Weights of a small contrastive image-text model.
Model: 4.82M parameters, 32-pixel images, encoder arch vit, encoder norm layernorm, encoder moe expert_choice, encoder patch size [4, 4], encoder width 160, text encoder width 192, text encoder layers 6, text encoder norm layernorm.
Data: trained on small charts drawn from random numbers, 13.3 epochs.
Rows from block 3 of the image encoder of a small contrastive image-text model, named by matrix and row number. Rows with one number within an expert belong to one neuron, the router's apart. Each number is 500 + 40 x the weight over its row's rms, rounded and kept within 0 to 999. All counts start at 0. Numbers have three digits each.
After each expert's rows are labels from the 100 images, of 14848, where the router gives the expert most weight on average: "responds to" is what is common among them; "colour at peak" is the nearest of a few named colours to the mean colour under the peak. Only what is clearly more common there than usual is listed. The data: small charts drawn from random numbers. In brackets: how many of the 100.
# router: router (encoder.blocks.3.mlp.router.weight, 8x160, trained with AdamW), inputs 80-159
# up: expert up (encoder.blocks.3.mlp.up, 8x160x160), inputs 80-159
# down: expert down (encoder.blocks.3.mlp.down, 8x160x160, transposed), outputs 80-159

# expert 0
router.0:500531539457449485477518520451470543573479535547503449537497508504512467494435502522520567564576510483479480612517494509514516491512445554472451490455487471487411531506468491456511519513470549552410473601449568454585529514474510512530465473
up.0:543529485514393553449527564484547460459477552497531480519528541511565526463485487441529512545519449530488568537564474552525435538489475472561443513435380467576535437492553549531514556425497465467475401531467462438450476505511509507510521525
down.0:460421533452522412488502528459511497509548450502476477595445564535488550418464477585514496482487539514517446462527488469541552532460543462527508469519525515458444488514462427498498526467503471468405555519530490572455588495513484491528553529
up.1:487497596529482476509484548520417593515505474509446505474507439536552474425426500516463568550518442450531505549495513453440476497522446509476556414524495488515457450459566553464492491539537471511486516541540418516490482442486544438552518576
down.1:475529470515484418443527513483503519510534530463472509512455497525438512453472495454547493445468528558511496498505423502465488478575465500525478448493455487545487510466480527525474494442519576495420524537516530570439569513526533452560522523
up.2:511525483545546463515576493499504554483474540556487524444436426533579546535484455499432479499472522494492456522538566491567469516559584454496512464461529444500491448483552497455438547474519518530504537538498505468476490494532474503495548492
down.2:418540453566483524515531462495499506501501523518472486403470520478557510498502506524474530509502405538501514540453481566536607476459559610520548504533524505477547425460529540451487408536552566470444477475552479475491569539505500536497558398
up.3:390465421527503549551497527487455516475555585498549530451518446483518523562595508509509520554526516515484525477561440540563507444503483441520475528520506562540511450550477456480532484535541490486478527503476526523428435507515508532481484566
down.3:504418544483566480616504577497476436442463510555480435500477541473518484496522484494522432456509517519491534548472485567474533527508577521506480468467415510525487557556518484471520479448486562430424534595437515531593558548492496479498445508
up.4:521510514505499519449539462463563528504540545458436491474540498511528541504475486474599493516488534524475475508526521513500467527452530500522547389621519454519607507476526529512425509548477489490501458488404467495477563542528458459497522476
down.4:480567498492494516505478542614488455456441473478514511450501561559443549465494490535433544475488459523479468486453436498563502485501472422523495547466510512563503556464507483508581488412505473510534459529469518457525516466526534532476465557
up.5:530537500513482567583498513500565546518510527502449577499492491495502489463495450523531453454521474535434494460458497508394513553476505491484521499485513511442545480500481537522494491513566533480473502511534528482514574525502522521501567378
down.5:532583476464498548453454458514481524584438468542526504503498471542522536382488521437497525481499493473566458510557421461499468447540531492533487577485513437501522554435527499550491498537455513531553482487459465544510520457522482444504495495
up.6:513461542542518500520469427512505519461519503482472519510551557447500467436517498498538513538460504414521494503407528505540500469539475541486537515578497485518550506455512479479468493472510488417544551556445524420463538511540458484495519449
down.6:475564418511539490477485446483458443495501466528462571526594631536531581470462537428522526501491411529512570436484504560454541475572479446498473464452442483498524530479481501607532465527490532512474479559545523431497450486500520473533426538
up.7:533487517524478492490514428515559509492483493539501446511547551511564481521509477425508467555424510535493486515460496548508467425502511434518497530551445516487628485411537448555490491457515548504521570510490507452467400458540459522486574491
down.7:569541510540487496512459400484535480554417481481420516498506535483524535484464473514469435505455474441526539558433460505553547508587477477566478482516467439471551515499489388560539493534505478529451492531477501507447509473537520509491448485
up.8:518467467524537529409468501488544440565457607439502483442523538532512488533612526509530463422445544566529490557476503468515497445537484489467484510469532505541480491545515551422498518513549510517487467491553518437404525581451523506475568501
down.8:498421558531522446536499494488488501453486480518550425515527516525518559442461464507504572470504471524469472472459475584509523529505581519433506486556531430520558491490570542479486451439545477407527492551522505459467460575496549483436495529
up.9:476441455538441446475531505472540515537516513504497538519440555548516498539487559425560533532466471500516551450514498556470493524514446514534501430505460491545468426481500456477571483550470579504500497533525487498532466449509494512541470384
down.9:473472506552510526422482492497453565490421476546424468521485543506542465500559476516494488585475583508458544488571472504480512515450451519519451535541500523494514544453460597572524558469528510486527527480463549424549409474494476444470495565
up.10:442500486498565536550488447562473476475448457517530520549476513494491503468561503521511469572542501561431542490515411515531455471528480474511558522521473471464554508522442516487386461530491522550554526512500486516484468563466531524489499538
down.10:541517533483558477524530514440427504459493550571494406506459507464496443473491427492484461506498438468532477555508523466496589455458497524528446505535435472488536463508600551487481548447447512543491467478493534511549456486527475555515565497
up.11:473474528453496472479542465492485461520577523517483535569479486512506489521453383504492419454521508547418558394498527540510499538539514550497495514486518488442465488446473548493513459396553484597494491531546510545509540508468504513438517489
down.11:541511503516476525452469501534556575460505583542602527469537556479513522494540512527535479471481457492499545492518483532528539463438472497524441560528500525503472509477441500499470492518495485537473514498554460506546420526419476563487490496
responds to: radar chart (36)
colour at peak: white (64)

# expert 3
router.3:597604545553571488498507535448506563450503487480544534502578513546486488515572531560544492519512445515506465470459495537547552450526510533515518527564502499561532454502465485522509480526534461442557492521505518457433524513574494410506548449
up.0:559493504523546440531501513450548537516575471557516537431478573430506423513537430479487533511464442478526534515464521494485421569530558405533487491501515467466434465394436470553442533466528478534461480527529484511470449457543553507475477549
down.0:509473446495440478531519509494485451532506520529491473500552571553521500539462462497553505529543506522574540460494523588555532531556492513399458514455463450490488410570532503508453444482483380567487552517466489508491466415539511487532490432
up.1:526446521490530615524522432446575476520536490512476455479434483485490423506549542477530509506510490437478479530465457485501547455538497483526510514431503508519554460485538506536516419518500516455555560463453545543516541520556461470457540459
down.1:443512452527464487454520490458550533548545562552501526424531475469549529484461527458484446550546479490468480510469556480433554475481466483452551475499457565499570528537585488496554505539470514426520489469581499503504489478464490488498472529
up.2:456546526507518513484440496470560475572460502500465478529439521543465513546522496431404508462543504568518467522454514474509432464419551516570461531472578524476577528431516528553469459494486479570490534556493529557514494495509580461493417507
down.2:519521545634526502458514499525499508482530441422439553520514492498475525505488483513559425599517474524453528534484537518485494528513515421451445484541465470536627518539479442511486491450484534527541453491512416551455457489532438566483546460
up.3:571449516555526422540541535499547459507458489556512543545479458529551508422525529464495523519461466446527415456459568488523485521493547521503482591478486529505416487435525555461494481471418498517476440468475527436585537480471475551462467526
down.3:461588514444436548434539525515443426565510507468493489521504409484468521533526506540524503468519516529527450510533500506467466479506491479578588527545510529500497520581522524505512534532531487481577538429519485497430532485426545491501492549
up.4:406481478523494559531422504479543478478489518530517475486573481513515581511469526441490547502452459472557471467463406543522465507464568502473492457520512538535515494509478471512475487436516533440506534471495377511450535527469498556529514471
down.4:439458627560463508460506531525528397479435478498558543446498542429452524499505478505403512482545480474497545505504494487503448463578577447432464541427496552483436474504447488528556471517526570481494516522515486462465469500522562500518451527
up.5:411436498494478438491570524488570522400512507438511494480475538551496507519522479460545515535518477489485497512527504476434486480525495571502440472522514509526493421500462571446500524507552534542535461479494544514548534485485483525486447587
down.5:483490453511525501486508457527491512446491525511523477517532489520511487529501412499520513487483437482543581518447504541478486465557520457425486463564530453549492551483566521484526564468537558475640610401494522438488479548428481514511547434
up.6:513514577443487489587469479505547486460465470536475495518495496480427509508404481547437518531455559576568526469486541553597547492444543477462547461429553469496482468554501517520455591560427485542477573519492492443533498506565491480460490475
down.6:519467546472499438528470486534483485549533538501458483479491519442552433454414473520554504503548508484484551471463458451507513510517452471576481467567448523380525531546487488453476570535530486585480460507487475473536474459484519520480427487
up.7:586521546503513425565547441458502485488559425484466515462509509407503540501461542487449569529542495502532454493466481539480432483548457452513569516522480494476556472414517507452525508437476498470564483496512518502498488454542503529497477456
down.7:480509478491491487517510470441497514546524538527490469543475549552577526515524549464491451523474454534492528403473549502443507433546542486459469505540467427503439477451533528516443522556463444481495568488507548460478511536501566516453516407
up.8:462470469489528465461629550459512460551519408426542556543452527478487511444521466502514538482508552514492481481534540566427473479533489529461509450516525472480501456518521479571585542545486482513535515487545466495536477535463510482476560510
down.8:483469504528435438455521506525524499524434520526475491483497477481440510526461488487488536508544482490489552504490498456470579447474497578473472504500531520535503546491528618522450499457513539514533507506521569476488422540544527516493487493
up.9:508565478495460505442540576526473513428511558532577478499546488509436466448538504467529460530406480529490477394511493447492477464474557484509575483538525503432544577575468472494498552483560498479480592497466496520493466533462553541485528518
down.9:525542519513528485553467461493510497476471523583461540530455521487534478489526516521580521506527539554465540531457455541528408470479450571433493487515478453525505474492549553470537525436548493522512512473525474469552473453415504513536449554
up.10:507539554514460472455467448417490490523533458526478528522513454562545488503525525499479420504509427464527574483610503546547493520493524488534551451491449495478495472438514509477498506526561513462499437541544549473547524506502498559443527408
down.10:504461506496549476489568522551499496505461510512502515537514510508500572499518460564476633465557458447507529586484453541432496494480466395504477485462438541492435482541452502536485481463481448528495516475464497490433464505504546464484564483
up.11:413560488485449534502496551472550466495503529463466464577487528521561562477490486517540520416521564520485531553487448497448547532501481557475483524521483494435593532513537426462510468523469492474500467509470475469510554520488514545487498452
down.11:576481555474487554531514489525466471476489488519434476506509502442563432506535486556540581459521460540538504471498502458485399408502596426476572524446462438484568443495478498465547571547542446504448513497519570523529464483500496451505503520
responds to: dark theme (67); ring chart (26)
colour at peak: brown (30)

# expert 2
router.2:440514527480449551499437444494558495495445523522479505570476475455512542535611487520522561440493540476495552436532529485511485446479520491562493528496563486447534493508479457544503506567442492535497564465474535469494452535502384571445458470
up.0:490475522548540539534503581508530435497526448554502539448536484508503431524414478492473499458464509535509406526562485438488523508418533493519522530536510467491567449590507445543438529509503503503444459487550480539503581466497493510471408589
down.0:462509512471480523575563553458488520488533505510503529574543527487503425546486572475464498529447479411421545519440561497463569553493516533544454464520531474439502396506538502465476545484463520378481453546542533541495596507502501501493417526
up.1:518512614498459498515465553498527519464485465482506499463505522516530572517517486509560500540534440515435540538458542483535534511454481440532398472504490480504526496627550458455524458513505499478513503478493504503547475544493589526477441491
down.1:551528525486545572477477458571486537518447469507506448494468474446523521493533403505492438527564464526519445537448479537466527562556525511494528530429470543501480466482541559440479566439542516453550511513563526511491520579510512364493543410
up.2:425450473553524497530511530464522523550521509500517484462549496468466550475587530490511528524441515523516570482487514454534532494527547519580459517512577453497482447502460472520497536478502455464455440652442521466487470543562455526582470486
down.2:527513455507499486590453509506529500541535433504520511473512526516478531558485512508539500499440493467475501476513578503531468531498513460581482561387475404536551531438416504552486461489480507539472493510546564509501491467531525532503482427
up.3:494531484464510470556463558568448517468468497499425501508460578514552434532481554426477481489484510555423460467492525498474537430466541540584557542516474514496551478538388479436493484485517498474491497488476564528520506530571503424458513438
down.3:510521491497476477535497512561480423485484549487452527462478489416508468558493525538477425481537540522467420506518504511512548505494508492500568466563493509524499473607406510531495428525482513515460406549564503520516516505464486532485458489
up.4:479530486505549459545455598515502524506584437507558503505520481503478458477544517515487517557505454448560555502479525516500515515503483423500519457546507506467594496471446441524471467492503466504492492492492472510493559496484501479402478534
down.4:522487509507551460542538468486520425558429471505490463469480514536505496505590516514462466522553453449418540425533478559523442517460471478559489542555537464527475486508530514588549503484493496486470480504485401525446476472478448522584456464
up.5:468470566509440495474479561526394503433527460477510540454498438492534521543480525530448533515546403480471558481451400460544509517467580452471533517504445467517520548507459541572531515487515510539524535448511456457490472520494526458457467499
down.5:552418503535484524391467518477511499532542537534473495527500516461495513566563486501510536561465535525536441536562505499527569487489541499553491505442464538509491508540527523439497471430497534494454415514481408467481485498492514479444532494
up.6:556471498495520467555544562496464479523471511527499406542481481513541530442496524508458476524524470412511485524512464439464511563555538495540509427504468436466468496481564500524544496517501479550455503516537545569447545462520508542457536492
down.6:521504464492558545555495574490473455472449522544545516516582519472475517557464490547494520455549494557513522556460546459487568447474500438460512519555505482579449452418497517543458519580404470443440418482451537450484531456456510464490473503
up.7:571452504513506443453568491526464447556468470451460546517451402505518513464534516510466458467484471533513493550558466506481417483512489489489509532472433474524495486463499499476576469508525487548518481522490543554589511489508517506515510535
down.7:497484452443511454473490516541480452485508556421506569526450530495469505496503495526495456499485563494500537511429512525517506504527420514483466457489558547464468475537441560495447518527443550414500505445442507550484486528553453486569523501
up.8:475513481506494482507512584574500447447491475546502410474433508498479477520495476553496493546457536533499422510502518487443505492588485439476492486452431520534415451473515486445499486482514470447503546541489471500573511489503587468489487441
down.8:481514515460477493467467546446471505499504483535557486544506437493511494555517497424547526476510490576454468532500459442468558545521483487538498586473527542548525447529482483468516491504432526563536500461463489379513529484530388465429511506
up.9:482500471535572442480484523493465429482438533480427434540475527493539560446461516555500491497500489515546517483513461509528516563479467513612495483475524496567462420535520495478472582509473521558549548469472444499511413479543503441526473520
down.9:596450556516460518478506538500501526483560465560557570424530421464484455477506565487501461467439459480524511515535505480459522443517520544503453519506573411447530554542509552501510520538479504485523417443477576524492527510530466539501511496
up.10:432494462536473513516477543516481505470440594459478495504551483483519481512493419466505562576479476570506555517539513420565493484425444455583504475513470468563527542484490511535524490522486465495571528488433503477489468427451476562493475497
down.10:537477408492451451504443515551541508498560493483444500516481466506538528559548529465443455494462466476483471483519457493510503422442469495481478448489509480536459555594451522428478564505434507465504424589564492489610525562543469505535417450
up.11:513458517515471494474479451564520574520491508506465477468510492436578467495510514582547473506483513468484555503476550436545459509511407536442429480511485475460507455581494552461492597486528430484471512493492462533520406496548514479504520510
down.11:501505512487538454525500565459484474478473498523509479517435439464525506483493529510480557578425517478545460517538513493411536505452517512473505569464491497491437596534508438554527450448550466538587483458498531512455436515481601488481537539
responds to: dip in the middle (35)
colour at peak: pink (51)

# expert 7
router.7:517457479496474416447463444507450584436463539528549495491496532556480531527533549577459565451527484539559489496541514399502422474531558567472524544496456502456519515490537562462545473466531496540483453437511513558458499528485533523499527534
up.0:555390559582540462508509437488506541597508430513502418522464555534468452580460525489564541530488493480515538461481475503471504507448521456541458456523464479525451414492564517514483503461541502520496479500478556502590530520529504515486532548
down.0:447484492470621471487424483490503527521449514465557448552569503506522526516533493476419458526499437559437496530535536502434459447545516504479487521530466454475508537509522494493533521514590525546554433496496482515475477520469473523429423525
up.1:473473517505475512477504490443486513531538458488502459529468458492509478438429435539479530512492503506602506525534443565504605515502488432496514495543519435502490481440509487530487482542481527513572537542442491498487523502497499520469478451
down.1:520511504546435505555435480573439473505493470551468508480483550568564479416525528492534519520461581550488490445481511518503464539503562537436584504579455468479497477515564516504492469568494550513536449503519446440465427508462553532551514486
up.2:513522524487423526519509503576510441542448515511503418552543479394491527482463501469482485461475559473501596522535524449490523452516549439539456469523514510455475488475515505479527487545477479432487505558426521541503482575486546478528433538
down.2:472483506465490494490465521529544491467471551449519553572456541491450509545535481515479491450478406527471499475468524595550571472483455497522493445545489545526498542535533506494563498488582500446561462561448486439485565513502483501508516515
up.3:449424466523477498527457605430504414545535544408528511479506527515523509514565532456506535507472503490484439427461490513454522499513477415481508505503554568510508489450473522496507461513531533510466538618536511550510517510558376529537457491
down.3:481523562501507448527553535549448520436610480448515447502547534592463551517472475490489422470500487496488538446526534527530484453515540407465564549487509539550482477418505443538503461442519470562499545514451508492550467420445507474461494526
up.4:366478423543509539547456519545534476453523535476516515506467552429507536538479532489466581498542485507458474523508502529528458497509540543552384536570568503493501529461488431493467452508467529458431529485566529473471495461488452510506476486
down.4:516467522494497416484508447500517520507480496516500472510556510524426502469439487508450442421491486523515556528490509453444491466483545522499462486528494526594551537539445456497436563502522516523498566525526415500549532507471508481484545500
up.5:456527497533446457415470572484523458507479480545544507479547535435530528491491488483523471563574518515500534460469540505535478495392569509493432517510467539436541438448481485562507444496498456499464507448553437545455556452515492478545513528
down.5:515468492522485444492474447393563424591438523461533473494520479492545487521453510566581567485503495448501494501433477478440516497558521590504522490604483494521523438516484502493580543471539466454461464467492428453436538465546520489526562474
up.6:500455499561546477472520470488479442519476515492489484509470500522511518500538473559483502493385457535464539494637463521451517484494486560512545469549420435526520597500440548464544534449467453458489485496529533540453537510512480467484570562
down.6:516546485442499479459581446451503461500431543527505486388525484499516534470456584506489516515501504558479455513455455497449510522444507509593500483527515489531465515452519469523473545554519497542542505433452525485517503470512544506529593445
up.7:511506516469518493482483475485522474510513416496560510470485447512491457559515565515517480510489601544522541538567528451539494516402532521434481560555558513499475523489522530431440461499452473527513518531503539509462460538497481466460499465
down.7:508500608503496498470523472476464584471528481541466510485500545491484527470518504531506471482496437436497481454468459513536553486445481509579521496519489512510557496531595530482439536483527540552440523468487497488489502516534602467403488543
up.8:517470543492485520516477463532491393519459562574556527535478480475523486483447507413510592443451589446476500506533537496505502493453489490510524458516548482528473505524516495474550501403519498515452455642537540530541497567509500417479520566
down.8:457515477514568487518512519477497533410489461509483506498533415526515458453555501555482523533536506542480514464496535510479489489505543542533513469450521586522457479452450492559507550543483548506466533483467461472518481514429476557516460534
up.9:428454505493453464469501520531569550534458462532525498459519522508478492542495459512459412498560480443440506468470500502524536473549512520482472578444489521429468447432447543458576479485529541481460482474482556554523567502574452488498583519
down.9:570534451465551460498538451552519532508549487494444547608522516534484542459460560542499497453480466499505475537522548494493580526521536494449451536489478424499519490582504492538458521506513457533488488461555443493422573478492458382539519481
up.10:510370442500490488525525460453504574512526480524484514499533590523498538505526546513489478532509555446430535545532455534416503438491460458469549538440507404538497465510439536467476518521448470466500458465477512592550476525549478556515542492
down.10:525439521535513427499524495505477526532573472464454448496448514410518458483473469601536480519533528535550453484579504539551433481518561490518438496544458489596535504452497522531484524521559558466554488424509483477558486541496515458541505503
up.11:476416458525550439529477512534460444534501487434509446527508539516511543534468486492527504425539496506551505515528507494532522562501479542556585487515471591515517481454478511482553477473554504429560550465512478475457537512511538508606528550
down.11:441534532438527472527507571443476441483481469414551481454456450444544505490516502442491468555518517437540498487469512532534546492479523506485509475445542523603444497497518477497542528484546409535509499515476424524532489501505464538546464472
responds to: horizontal bar chart (30)
colour at peak: pink (50)

# expert 6
router.6:481463463408557448469581486503516442496561462550479475458487504574485491477459406449487488479423474501431455501526490504464525476454509535445523457457501489505470585538547501500568465511489508489562505483529465530518445413469534480460451522
up.0:467515530489514558482436459470515562501458456496527508581468515442508512505417553431483456441421460510519496494534584430500540479456534462526521469489505500518461494519503475485566425508528516453535470494514529478526557540605431554480546488
down.0:482532477502509522613526417529486401508471555499506559525447506486481532516428521430549500456498470559482523542433555505483437580547503514395486473522526547580516481505427429500503528569531511497480519478511488464450563522548506566452496510
up.1:493550503474488574501517460495523536548504485513463518486471484503483511515555498631521554425531576463518486531473561492573515458499490478563523456561476494579491492479444523507483548531480497443464485512430485480513439585508505478515546481
down.1:477503563553499411508545494565511509565532534459501452438485498440460461484551456536474433577497471540492520487519530493490447487431521490520520515470533551444491514504551495402434581456590530481529486472418516500464528503489542509448483408
up.2:513475502512580491547476544511427504522478493540458480542471572540461508555476489570539506485490537539450492540512502512488529498430480398463522506538521426527530505466487529548522575501484514418464455554471479548608480455491516470467450527
down.2:506562499487472507425462526530560579499498544519553414463445475499517514435515440409500549517511506486632455434495498470609478530483474415493527529463473502492532481460511499532493484534455429517486532517495524570472417491493552532504452503
up.3:583510535442505519548503457461451384418538487526433469542496517418455486511555535494541443495511521505504458506487513419524508536525479476451522563574522520447494522448454498466523472516535475420479503543520454476510519476507540546488536547
down.3:458544540532439478504545485495518483502521501497505628466423535489454543540576509418483543469484490540473473504512461460476531471575440525460447536502560514519449529525559492574568537484477506482526460478512551469522504560538510506464449489
up.4:591489494465487451482587497544459524480537556521501564549455448535527525462454456471494455467514528416527498495501462474491470502507519507567536518487411520495461434495508558473516476492519503518467473509586521480462583450484460515496506565
down.4:512371476518524491540524544485465504494482514494504515517529448465551498504505465495549534453531460497579535581522468531436502504574478559593518459455448511524509451521569476549533513459502469496522499506432576504464423495548451498468562471
up.5:495531494535487548469525494499504507559520442450424495596474577447521534466546469458451447518459504468512490516500561530483495457520559519523500559434479520566485499564463494484439522481477484478555444561466537490552482481579414465499536457
down.5:452524542462527477539515446458508482507481545479428493491544472457519548498440504470445558537472519522520481439541494502442488556460444426579495493470500552521492561465449505507512478519551538507559450503596513460461501445444491488520506575
up.6:451517554555524533412513502455541539527453511558512603450432463486456549407533504490405495487438460514522453521441460523404450429521540466482568428452462484543509473538491504493527525504517514512534556514492461539486517511525502458545551512
down.6:498540455485498531469520513517503556522501371497504499484482510438505492509554493565534458440571472482502565487503504556478531438447497456550488476412541515504553507480465488498465503540511434561525492556507474547557508455561485519510558579
up.7:436483513481462504531465480440439513443571399489413420516494429520465500472484451493527522467525493471514485558518540493473551465457485539483546459558521513507488520473515587504616531495512466474533579486480511575522592499474543496463476473
down.7:460497377510521503521496471454561521478464567505470509458475502509499493501488539453488414451530479468532544536573609559551517478512480530460468588542516479555566472493512449497487529498532480539532464526507465406423465485504499543424561483
up.8:517468502487508547479564585551439491423522541494527508554517457526527498487481548502482486484503473520502485487560508518464494525548502540503530525472470444449504482486524492511455491523421517552436505454506469471569518515488514527470430509
down.8:501530489472459494575488525533496538484494446530498536526461500486551493525520565518481474491554524512542504536574429505548472484518546488551566493490525515449532495464577526515504480544515494591488478468529553485471530533457474439486503544
up.9:469571469508470538429547412572530494526542531464488472497461571490468469486450491492478493520523554426401514516520484501505529469465468458484470521513497451473575454494482470514498496521533441529535504469620535497438573487534494535523485418
down.9:486498491472472497555396545498552451522498563520490579476529498442560465549493549473451455511513461538440485490522481515495529568486474519452410517478415433522488491540540504492495457463468463469475506526527549505537442528497487484545448413
up.10:542537522487475517522486479416514491543473491505490481448526512476482507475459511463446500505524493565604450521475466502497503472473408498535504499535455513568567588515506503519539500522535535464522493616499543490527544523439522469473540466
down.10:480513500479495480540461480418513514456492534541508523478528533559404433428539489499517460474515477632518533579496519519480473433531447515514485534553492555497476535484507407488487568539548473497508525482521434512458477477495534503416531471
up.11:511495408462502515467511498474543501506516459479485532428451464505439469486439499502439451381523546570546492473589498573524435423479536537508554445542557504453518534468529437491461466553484488525492515521480498544571462509468525459514535477
down.11:538439537491555565464504437488425537426527445462530488528525481491561476438490450514474555523492545529535476468521565520500490464470517540543594567462566483488461542482516438480506482557530455521474531515465512525470527481497489465504487452
responds to: dark theme (100); lollipop chart (51); step chart (33)
colour at peak: black (51); brown (46)

# expert 1
router.1:495506443507509568449512465444481510470429546475510477522584486476550424487478561492539498501554510542576532519527500456451469547540526528460537554445497497517550473480534528384396532499489491521475472588464485536511531424487575461522531492
up.0:543495525539448490462545528485543452542451456543501469519545545521541508585512550462504496523476509450451508485520532434544557542485465374494552436511500480538527493481467474452585485516551517480487501550511481424475474500484566491506475503
down.0:458537500529470477534516488505435480538460490498501562424543549492514485462432443534509446495461568541507478618533448477571517491542460497459469529503499516568503528544578467557429577539455423462492509535540461441441543494441516526490434533
up.1:467426469471494498508554493446578536500432515449447511526508502450491456466429481472462486472460512445505547504524348585474468485488513521438529525477500461587470564478514441513484543560526596526494529484485474520444472547510513504530498494
down.1:471553535513412523494584509474519480512491514439518539455488522504520537482479481484568454486483495443530463483526511442542459517519472515548505493492431526462498511483474516462546497436404493494378483535508482564562545555513467420520436470
up.2:564448564515487493478537466489489489582451582517466453487453525534486502459539559441457488518572502481497487542480518537502451530522502515573534481511501499519498436489548485513472459503593561531585548552456541504471444473501544510531520484
down.2:545506467507474440508533441508484621436613465510539529561582490493491502537505511496522516494487509567482535485513477444466570527464546518546418463482465567522378578507538516488532519455471514460474481505536475525465524478526423539486489495
up.3:480560489539534480485527433430507586436529516485432519484514520560453473498490456535493485471601582463451475512510490449517439517495489488556513609550509496477499434486573518438498469584498478529554547426533562418504539488516460431409449487
down.3:467493543489476477504474575441462492478506543511506553580449501464490470460525466485569473512516532454478500534564478506507526511475475541509477462516531507568552471444541475549460428456492481545452561528494581543493469552519572467534518494
up.4:475480519527498529484490491495540555421490506490452516460490484513599500468526506512525558525604453476445553503454488525467441528518527491509453492483457500522575448495448540524490530521496472474499507485487430512489478531483495576579521528
down.4:513517585487435479470486472550524470485530424547545491469556515548478539494508460507529416483451503480528477540531569534477485492477524536445471490582505488521507499469485511499519437501522515533446544580546484544519420579506486494526557467
up.5:493523636546522495445408505513536495473434534530489517525422531437480458521495517540508515476445567430487487513528462469468487527501532444521480563508530564528520488563431463513536510494490409509495509571490502467414473491485524519540514528
down.5:461496532511480521505547454568464493452494489466510466542487520510482456515532420483508444519605502554471483508555485564464551408477549542509504508456413537496496530516491507465480476450513507449467445493530445482482422518593490523528498499
up.6:460511493497501464535484499539404452507434444565590559464449491543446524532503465464472535557462474427513513492461528497580491521504500464523521471517471538510544493499485428521494512475504520516467548545492533508491531454602489481527372535
down.6:567531551475507450518553444503535465512530523560463520540485499462567486438497564492545506419518486480461546470524518486575464464532579527531488438538492496506534531520454521502487510518427511545420455527481515489484526530515488443500545439
up.7:491485513440524492516500480556505533429508505451479506477562445598527540502535434516518576452491485453530513576561537539452527500413515525468448445529470507523542410563536464480528498559562512449467517513455484439516487485471467549460524501
down.7:477544475459457512483523512467447420437468551570461509535501464528425479509527474483561491523551485515536541558544528452450527441494530467517508468446533556529528510548502532487514492421464480549459560553453518583471453482542528427488531506
up.8:461559569495450506536517495493531512503568488529478518459520528437385491455590521559492492465520486447511525431531425530495479547540554496454475529597530524528506486468471552462443439503497545504452589458470508559564583515475489449414554415
down.8:476464467544496483563496572457438512515514506553500491511561440493483460430470438489530482461565520475500526497510509496515489515458486507533541523451482464481519577484463524491489483511403472501504576509542549422540455496547547513487544587
up.9:498471430470469509474434485507445500531522493408476527497496487490470480513557459559450441502414465546526446463520493539508510510488457510487537463517490519488493586570507491522542531451437501508560462492485505435545472517470495465462542486
down.9:465537493507500478466502516503454479537473520518447498433587501536484515495556606562528489488493517446473477491448573508482476567505433420471475472466491495555447504555544482548473471488484487464520505423473479570393551504499522588508437528
up.10:422491412539538514556562456494500524500473497496503553493516539532514515512540522510442494465462469528539503602443490502470449438487459477505470436542517487547559522500487508491507515519566475556507556517541514456478530472541498501500503529
down.10:531433478483563544505419471521492579469542422462505508425520493468434482527544476514546496565521512524478472467517567530454492508442526487481466492566513469555485495501507483537541444450462539502565503455533516552500549433530501516409477493
up.11:470462534465537523544523491437474526521547505530468544513554534487493477402549593461480473456526450486471473540492464578472528465492458491481481460450492433508455457460484558488385563500612506553515461550459508471506511513478544526426505473
down.11:474536489528457533545453502483498573525486469523492532470433563493475564522442490484466462459527570533542392448550494439529450520469528464538489466442478542512547564443531531485539517461492484484494482542410518527462497518511448501489489427
responds to: one colour (85); rising (37); line chart (27)
colour at peak: pink (47)